From a checkpoint of a small model that predicts nearness at each pixel: trained on renderings of 100 made-up gadgets, each built of a few solids, in any pose, 195000 training examples.
Rows from block 3 of a small model that predicts nearness at each pixel, named by matrix and row number. Rows with one number belong to one neuron. Each number is 200 + 30 x the weight over its row's rms, rounded and kept within 0 to 999. All counts start at 0.
After each neuron's rows are labels from the 100 images, of 14848, where the neuron reaches its highest value: "peak on" is the class under the peak. Only what is clearly more common there than usual is listed. The data: renderings of 100 made-up gadgets, each built of a few solids, in any pose. In brackets: how many of the 100.
# fc1: MLP up (model.blocks.3.mlp.fc1.weight, 320x160), inputs 108-159
# fc2: MLP down (model.blocks.3.mlp.fc2.weight, 160x320, transposed), outputs 108-159

fc1.80,191,226,234,150,181,220,194,196,207,210,204,171,208,215,226,199,169,227,205,132,200,236,180,125,262,260,201,202,182,201,177,240,204,178,227,212,223,261,176,218,192,197,191,185,196,114,183,181,213,214,214,229
fc2.80,217,165,210,197,146,175,187,204,225,194,157,225,201,212,193,200,250,176,268,209,203,220,213,197,163,182,238,185,197,218,238,221,217,219,224,199,227,200,214,169,228,249,165,188,169,176,145,203,207,197,184,249
peak on: second colour (47); main colour (41)

fc1.52,163,256,173,184,151,174,208,205,192,186,226,236,209,213,195,170,162,198,223,168,182,184,189,238,181,156,154,214,198,265,231,218,203,223,175,203,249,216,223,198,195,254,196,193,175,207,156,150,206,190,153,178
fc2.52,227,170,210,156,277,230,206,189,175,189,208,196,214,193,189,214,203,210,199,216,158,205,218,163,205,227,230,256,222,218,216,207,186,216,200,242,245,212,217,223,201,178,218,223,197,175,260,232,234,217,235,203
peak on: main colour (63)

fc1.244,181,248,222,211,212,196,226,157,250,166,138,211,194,214,195,222,166,283,204,226,178,228,238,228,222,161,219,204,234,151,194,130,191,180,194,169,210,230,211,221,210,185,174,184,197,262,191,216,200,189,177,187
fc2.244,182,206,220,191,259,174,203,223,184,207,235,176,184,184,176,226,242,190,207,154,155,164,186,200,238,269,176,159,160,227,222,238,213,152,213,212,182,146,205,159,222,199,267,177,219,169,212,206,198,248,219,213
peak on: second colour (26)

fc1.136,172,195,198,196,197,156,219,170,189,187,241,278,181,199,212,136,274,205,207,184,257,219,166,213,221,186,214,142,194,189,251,224,125,192,202,208,189,175,230,149,188,232,223,240,255,205,198,178,172,260,179,198
fc2.136,207,184,156,177,213,180,200,230,277,253,195,201,194,214,205,230,183,234,217,227,172,158,272,168,184,182,183,170,187,209,154,176,265,203,238,190,240,196,198,235,199,197,192,159,157,240,197,166,199,229,216,207
peak on: second colour (34); main colour (32)

fc1.92,209,217,225,274,260,164,175,188,249,177,173,218,145,208,210,175,125,199,198,188,156,214,166,232,179,218,194,149,215,183,172,189,191,204,230,249,151,216,262,204,193,221,204,231,217,261,179,194,197,246,158,241
fc2.92,224,157,202,177,212,198,183,177,213,165,242,202,206,219,198,198,217,134,260,207,200,234,204,195,186,186,181,222,211,199,211,189,194,187,190,182,265,239,216,225,232,208,165,191,193,197,251,236,278,176,183,214
peak on: main colour (61); second colour (39)

fc1.177,208,221,169,222,231,230,212,161,217,218,166,211,182,212,192,200,188,149,206,143,186,241,175,240,216,190,197,200,198,182,189,196,208,195,194,182,199,163,200,163,183,248,165,171,200,206,190,248,263,184,237,188
fc2.177,233,204,135,171,244,234,181,200,234,204,185,215,207,226,145,212,237,194,231,207,187,272,170,190,220,197,209,218,244,200,150,219,221,220,251,164,175,189,185,245,208,191,214,202,164,223,194,189,225,224,149,219
peak on: main colour (37)

fc1.207,261,187,195,223,209,182,174,214,222,186,138,153,161,189,206,240,218,200,161,190,254,184,178,197,224,235,244,175,209,165,212,192,163,188,242,188,199,208,185,186,249,191,163,153,160,157,229,232,251,190,266,193
fc2.207,179,202,152,187,188,222,190,223,200,233,219,199,200,184,176,217,186,200,195,172,148,283,200,211,128,190,160,218,222,210,143,198,226,167,153,207,166,210,212,143,192,212,227,180,283,181,187,175,228,174,144,218
peak on: main colour (45)

fc1.231,239,197,163,157,192,219,197,211,221,200,196,232,117,190,201,183,206,210,231,233,189,247,198,234,144,242,215,223,200,193,186,184,189,193,211,217,196,218,134,173,185,171,189,208,184,175,213,212,207,147,240,203
fc2.231,169,234,199,216,164,158,227,222,216,183,219,199,204,167,164,242,185,218,188,185,216,222,216,196,235,231,204,170,172,262,208,266,165,250,201,212,177,202,213,236,198,241,162,241,208,191,194,193,193,218,198,226
peak on: main colour (85)

fc1.249,250,222,190,208,157,199,221,211,178,196,202,214,205,204,154,175,237,208,176,192,234,220,251,203,229,148,198,195,209,181,202,203,210,153,197,185,191,181,247,198,240,184,244,177,187,199,140,185,205,296,132,227
fc2.249,160,235,171,236,226,198,226,159,185,172,209,180,170,246,228,165,258,199,225,191,218,192,166,189,176,148,206,207,267,154,228,206,180,188,205,146,214,237,203,240,210,195,158,188,212,181,180,199,226,208,203,187
peak on: main colour (47)

fc1.118,209,178,177,187,193,224,245,192,187,200,278,200,179,185,170,225,221,120,217,247,119,161,187,199,215,201,209,179,224,196,161,156,272,208,210,178,179,260,145,156,144,167,234,203,224,177,260,185,226,220,155,258
fc2.118,202,222,182,183,152,220,206,197,189,186,193,211,200,175,168,190,237,211,205,222,192,190,186,176,242,180,177,167,249,146,197,248,184,175,228,238,242,200,206,216,167,183,104,213,191,234,182,272,166,205,250,236
peak on: main colour (84)

fc1.198,197,208,222,154,208,166,233,200,215,194,223,181,179,203,151,208,173,179,180,264,245,269,138,200,169,195,234,170,196,212,214,234,205,175,180,196,165,174,135,233,175,188,188,243,183,187,203,219,162,189,197,203
fc2.198,177,229,196,208,136,205,219,168,206,213,195,226,197,151,226,179,266,225,214,192,200,166,201,182,263,187,187,217,224,195,206,194,204,203,202,238,204,235,187,195,146,199,205,160,237,183,191,190,223,227,144,215
peak on: main colour (60); second colour (35)

fc1.188,208,182,179,203,130,147,139,190,198,208,155,258,165,212,213,186,223,214,229,170,166,198,93,204,176,203,203,215,205,213,151,177,206,200,174,233,211,233,222,190,154,185,184,252,222,234,239,174,204,233,205,144
fc2.188,166,200,215,239,178,188,253,161,180,197,186,227,251,165,186,195,205,173,169,208,186,191,263,231,210,199,206,180,258,195,209,196,208,240,181,127,211,203,184,219,220,207,169,196,161,167,158,227,208,175,217,194
peak on: main colour (72); second colour (28)

fc1.287,190,231,203,225,233,217,191,179,189,196,232,219,188,156,214,208,191,159,218,256,233,203,180,158,251,204,218,193,211,184,212,185,153,229,263,222,198,238,209,134,189,186,230,226,261,240,220,172,157,229,185,193
fc2.287,167,183,166,160,180,209,161,180,180,160,198,153,171,180,184,188,183,186,230,207,224,216,202,169,199,199,241,226,200,181,240,198,263,174,172,223,217,252,129,232,263,182,220,178,203,218,193,221,221,221,241,172
peak on: main colour (60); second colour (40)

fc1.48,180,187,158,160,142,176,226,189,213,221,152,188,215,219,215,195,231,234,190,199,240,244,234,195,180,209,194,171,179,168,182,148,213,186,259,224,186,164,193,258,195,197,148,252,201,204,183,200,227,232,215,166
fc2.48,185,221,183,242,189,179,166,197,182,188,203,195,216,225,161,226,190,191,203,165,220,176,222,189,172,174,208,196,175,131,174,226,206,170,188,172,264,265,207,191,205,242,186,215,218,184,232,198,208,228,220,236
peak on: main colour (78)

fc1.229,166,168,171,188,222,217,189,196,197,212,219,167,228,187,191,206,247,219,203,190,238,243,179,214,215,186,215,187,174,190,232,228,206,192,203,193,160,162,230,188,157,226,223,218,231,167,278,213,236,198,178,248
fc2.229,190,196,169,206,167,193,227,183,199,250,188,207,144,221,228,167,172,206,197,193,142,242,205,216,174,220,168,199,184,238,191,193,240,196,178,155,174,236,125,213,200,184,184,202,260,179,152,154,223,200,228,230
peak on: main colour (71); second colour (26)

fc1.274,205,220,202,210,253,172,194,137,172,218,194,168,219,244,277,293,156,251,224,204,220,204,189,208,188,245,282,223,189,198,188,166,171,220,205,248,261,168,194,163,168,203,190,214,206,198,216,204,205,213,150,195
fc2.274,154,174,204,191,151,191,232,257,236,187,176,207,230,241,239,232,283,251,229,251,224,216,232,191,216,197,212,200,238,248,264,229,186,240,182,199,143,221,232,228,212,179,217,217,204,165,178,186,157,117,183,241
peak on: second colour (34); main colour (31)

fc1.251,175,209,202,214,203,162,176,188,262,229,169,209,202,190,194,287,171,185,229,172,156,194,204,184,198,216,172,142,197,208,234,174,179,199,192,243,212,271,188,148,239,262,201,215,215,220,159,194,215,247,179,224
fc2.251,191,200,234,248,192,199,195,212,163,119,198,213,177,224,205,173,190,201,149,228,260,199,178,184,229,195,218,211,222,228,186,227,161,192,209,227,243,192,206,219,164,181,213,205,222,226,194,181,164,179,193,226
peak on: main colour (60); second colour (39)

fc1.75,193,227,252,158,191,160,208,142,180,182,211,216,153,160,233,253,221,180,241,236,180,175,208,209,222,199,239,169,183,180,219,159,219,191,207,234,239,224,202,151,193,231,222,209,193,225,249,193,186,197,191,200
fc2.75,223,187,135,241,215,228,219,184,193,203,225,172,199,175,187,200,204,235,200,229,166,235,201,183,193,182,202,242,224,168,192,220,223,210,179,168,218,174,229,219,180,229,152,220,236,203,185,163,183,212,175,202
peak on: second colour (40)